From a checkpoint of a small CTC image transcriber: 5100 steps.
Rows from block 8 of a small CTC image transcriber, named by matrix and row number. Rows with one number belong to one neuron. Each number is 128 + 24 x the weight over its row's rms, rounded and kept within 0 to 255. All counts start at 0. Numbers have three digits each. After the name is the row's rms in percent of the matrix's.
After each neuron's rows are labels from the 100 images, of 14976, where the neuron reaches its highest value: "colour at peak" is the nearest of a few named colours to the mean colour under the peak; "top examples" is what is common among them. Only what is clearly more common there than usual is listed. The data: numbers of one to four digits printed on busy colour backdrops. In brackets: how many of the 100.
# fc1: MLP up (model.blocks.8.mlp.fc1.weight, 768x128), inputs 64-127
# fc2: MLP down (model.blocks.8.mlp.fc2.weight, 128x768, transposed), outputs 64-127

fc1.132 082:140161143131093107141130142102151130107110140096138086168152161128123148147150103122105122137113075153152090141107138131125176123124148143116157130142144122106091101118164146132074128156141166
fc2.132 085:149117094149132143147117114161099128109125089188126120150122108134167135139147086128140119107134149145100179116086107100072097168150142127121129129143089098108116154107105080106107126152117133
colour at peak: black (32)
top examples: white ink (25)

fc1.387 086:099178096135153121126184090121161116127196178138149113136128117129154131109140132153101122129126100151154170193139095184126094138112097129116121149120176128115122119147137118134102143109131108
fc2.387 086:165127166159138130099161150156159072133142141116143178167149089118140129109099137131097139136156171107127124077202111102120110120124193121155122114139095129100103161124118123138131131138107124
colour at peak: pink (39)
top examples: the digit 3 (48)

fc1.162 108:134136143137138173124171168088149119128138164142146099161135105128115124092086154148144126092116131122110093141161144094116152113081110157128172163154141142117078135121144132119156116076145142
fc2.162 105:123145080098092115103138084126114154115138120134074120157129166113128143096120139113123148109158190137127137123178184113137142096110149147136145184114143164134107136100135147184131151115124120
colour at peak: pink (44); white (28)
top examples: the digit 7 (66); first digit: 7 (59); last digit: 7 (35); first digit: 3 (35)

fc1.143 087:122140150166094133123183138094139083104138158120115152086073131123165111117128135133101104158156128118132120142117150144165117121161150175128083129149124115129110158109123123166176118119118092
fc2.143 088:127189125095119106117127133174122098137137157109118160105131139078149080089128123112116114161161100101140095121113124155109118116132126102146138111144124167153093118131094124140108132105121102
colour at peak: pink (39)
top examples: length: two (59); the digit 2 (55); last digit: 2 (40); first digit: 2 (28)

fc1.331 117:131114103139136146130148163148186107182127092138149096110165134127143131117128136110151142096122142122132146168072125111101124107132141148136130135086135084147147137134121127136112144152112197
fc2.331 115:118155104136067105118091135114118093145082125192094125123161155161137165093136144149136104106116162101085174074108148102129146122134106124115116126111096123116135095133116153086115130106140135
colour at peak: black (45)
top examples: length: one (79); first digit: 6 (26)

fc1.532 103:140142160126146118172148133153154132134162046155110107169185091118146112103095184138113106113164104142111131094155133119152118137094138127174147096135100132133125118110154140157151105128150151
fc2.532 095:131116116100115134096166109121111129085184113101094095124108127140139164097136135120121128111138158104157145112144146100110134155139163108151133138138166135155168095131160148154170107125130141
colour at peak: pink (46)
top examples: the digit 7 (80); first digit: 7 (41); last digit: 7 (39)

fc1.272 086:125129171156127079155165112125118073147140109165128137116107131113159149116154121138121130147138138133133160131150126105114110169107115127159147125108209151123153137122108099122154152149153128
fc2.272 087:174109141149097103100116090121138143126124175080113131102175085119158166103114121126090131115106143131126133129110082115119139125141116154138096138122163148133130116114130136137153104164090129
colour at peak: black (36)
top examples: length: four (73); the digit 6 (58); the digit 8 (58); the digit 0 (49)

fc1.2 101:092076146115135099112153103148134141143153070154099159128148134151141131181071137126121131124136141111124135138104143119150160151092160122098111143160093176183186144185146097123166136135076112
fc2.2 094:108085140128156121193114118154143128185148127111114152102076101126122150126126156149104152114181129117135104133105109143093156082125134165121116101111137125154175146132154125143130094170141104
colour at peak: pink (42)
top examples: the digit 6 (76); length: four (54); last digit: 6 (33)

fc1.295 084:115158144103155137120125138123168120107152122096133103134095114126145107105150125142142160149142080144134132103172098138101196125101133124140134126142134074128147132145091136126145142130147110
fc2.295 088:155118073141132135136102148137105122092150140104171160134137113171131122104103114143148150150142141112154102124139111137110103215128137156130142165129151171133144149176105155129140145147073169
colour at peak: grey (58)
top examples: the digit 9 (55); first digit: 9 (35); last digit: 9 (27)

fc1.233 096:123160112166161108117104142100108112094137128090156121115095135115142132145097155109133177110135165122108123159129147076098143140120133066169144147118125120111124123158110100119125134061138146
fc2.233 102:096162127150121128087162112105141129167176150128169111122102141142134139161137146132137142122148125171174120158149165126102094138123130142178159129096132097140150112134139159129132115135126150
colour at peak: black (33)
top examples: the digit 1 (61); first digit: 1 (45)

fc1.171 091:081154143125120127140124166132156098156120100151145121134162110142126143119138121153139139134095116101092109088107125118141118121121101118171145106121163131175145158151095103133168125121148131
fc2.171 097:125112120123131092153131126179171153167120131140132096111136122126144157155133157115116125161111146134112101127125070198119120106124143097123084101133133173123130111147129096118138135118155116
colour at peak: black (32)
top examples: length: four (79); the digit 6 (75); last digit: 6 (46)

fc1.301 094:128113151131103115121121112116157124088113119145106125151150123139092146168162132155169117128104131119141138128130116162162111152122103122137163140133103130103127147134095132116074137152090118
fc2.301 093:145123135099161145102138127126098130151161135176145088120125105171102124116119091142125159148123101109118133159103132131142121168124203097107135119145152085113124148128148104068124140108138129
colour at peak: pink (41)
top examples: length: three (53)

fc1.129 080:144127110127073134079144156099125135126151131116121089161189155130129143112166143169104108108152150162084140159124125128144156123132160108100132092115103126145157122076144113147127137101187130
fc2.129 075:106105115113094111079136144162130131153122118127102148121116109125143103109104151144120118133094131139145122146158104093144139093113098157089098123111162138150167118084181090089132110076142132
colour at peak: pink (44); white (27)
top examples: length: one (76); first digit: 0 (31); last digit: 0 (25)

fc1.168 094:123076107141122135105141107134091115187150108132157135156171113119150124136110158108113127118135122112104138135125117130159101139106140131149127130172145127092131105126140108147160128122158134
fc2.168 090:139127116128122149117108085100150131161145138116109109115153115155090133151137189102129087105148128167094123134137134145131113115116164121118132153079148112135133142128140124150169110119142133
colour at peak: pink (39)
top examples: length: four (72)

fc1.598 086:120125120141115143137111100139086086136119133143105063120100096117124101123126098120136126126168143141129078093127136139142126122130109125157122167182112117130184148115162150067136102119135136
fc2.598 090:122158143117131129184104133151152126105150130092123125106139133084102128165156124159092123070101135058162119119127129100103099131149079144132119173126085157151129131154078124119119134117109092
colour at peak: black (46)
top examples: the digit 7 (58); length: four (53); last digit: 7 (30); yellow ink (26)

fc1.230 116:107132105129157144155155144120101139111136138117141139099155085118144123156140118149146099120092137135170134105178137119123171107119113113136120120123120138138132098183105079081106123083124156
fc2.230 124:088107144110143131166116110079140150124115124121146120133130133129157135141102102140136138130159138191122110109093094078153139124098124146133077171141118116110146071120142139130080158106113140
colour at peak: pink (40)
top examples: length: two (54); first digit: 0 (28); black ink (26)

fc1.159 124:178099154133139124126111138161136132096152073146154125138117118146128136152101117140125145125121158110116119123103135119108118104093105118181120134145139120154102144149164070172119168108134096
fc2.159 131:078152112080127146131132089112111131131146127085070102103120125162077145089155160157134076161135133114151177149122090160105143106111155143122140182091139129154160136138128118136133096137123140
colour at peak: pink (42)
top examples: first digit: 7 (29)

fc1.223 134:129078134144117189113142140113183093100181095097125126116080147099157133139148119100056122137110104145164140183140163110163112157124125148188132149146129120084151129139160141148113136135162132
fc2.223 131:185159108127144155092155172140125096140160112106143124150094115113132147089144109093109100155161149119140127179096112130061152137154133069111112153134096187112111125145083166147112137116137091
colour at peak: black (35)
top examples: the digit 7 (64); length: four (58); last digit: 7 (50); the digit 2 (47)

fc1.369 096:091121152148131128119156109156146122105122089154145134175127129089113154105134180122164117135110140132105117102105153079133139122158140116112174117107112157113136083117107128104089146142139061
fc2.369 090:149115120140145169136125118114069096151150094112137117142127115120107166090126092144148147107105091145137111120164120131102137116119137114118153129166153140120096136106124107128160125156144126
colour at peak: black (36)
top examples: length: four (57)

fc1.383 061:109131121134153142144117118159153145155120112155095138181194162134157069115126164120139140149093114149136163073098110144117161118136136153114123137130112150107154164139169165118143114118112123
fc2.383 068:135089099156100102144125174154140104122164083133140167124100120125113109143102155075157126139110122157120134118114152133103132157110092132130111120113151162130120059139107136142110127146139123
colour at peak: black (44)
top examples: the digit 9 (79); last digit: 9 (49); first digit: 9 (46)

fc1.236 106:182112141121098144129129139111150125147084120128125132150123133123101092086157151127139118116102133098119111150143150151097144117121123130094130114118090117161125116186153121110172121104093149
fc2.236 101:150147115122123099166112151136132136159120131132110110135053135155147127109138164136118100118158116140113100149113129146178111120156098143115130133101113123100101095111162135127144159142113086
colour at peak: grey (55)
top examples: the digit 9 (58); length: three (50); first digit: 9 (29); first digit: 8 (26)

fc1.569 126:151126088143117151162108147143141087140149125150103132159139120139104127123112136104154135127117091113144096128165133112103117112110137122127130124095127166139144161158135146171142123130121094
fc2.569 121:133134116166115110124102157137134094158116128156134116080112137139149121118111155114107100165087140127122097141160148153117149140122140188110118091140114142158113156116109119157112162185139141
colour at peak: black (33)
top examples: the digit 5 (65); last digit: 5 (44)

fc1.226 062:122131114156124128143147095133099180130092130165133102128103175127155137140124087087087148115120094111099111120111134159147149143162103158140099130115107160160145141139119141136164109155184118
fc2.226 065:144096154134121135118129173138141162086118179073107119123123095140136162133120108082099084104075138124128130075147138121120135114118080169118116128129156111162096163125151177083092150122124104
colour at peak: black (32)
top examples: the digit 9 (49); last digit: 9 (34); last digit: 0 (28); first digit: 9 (26)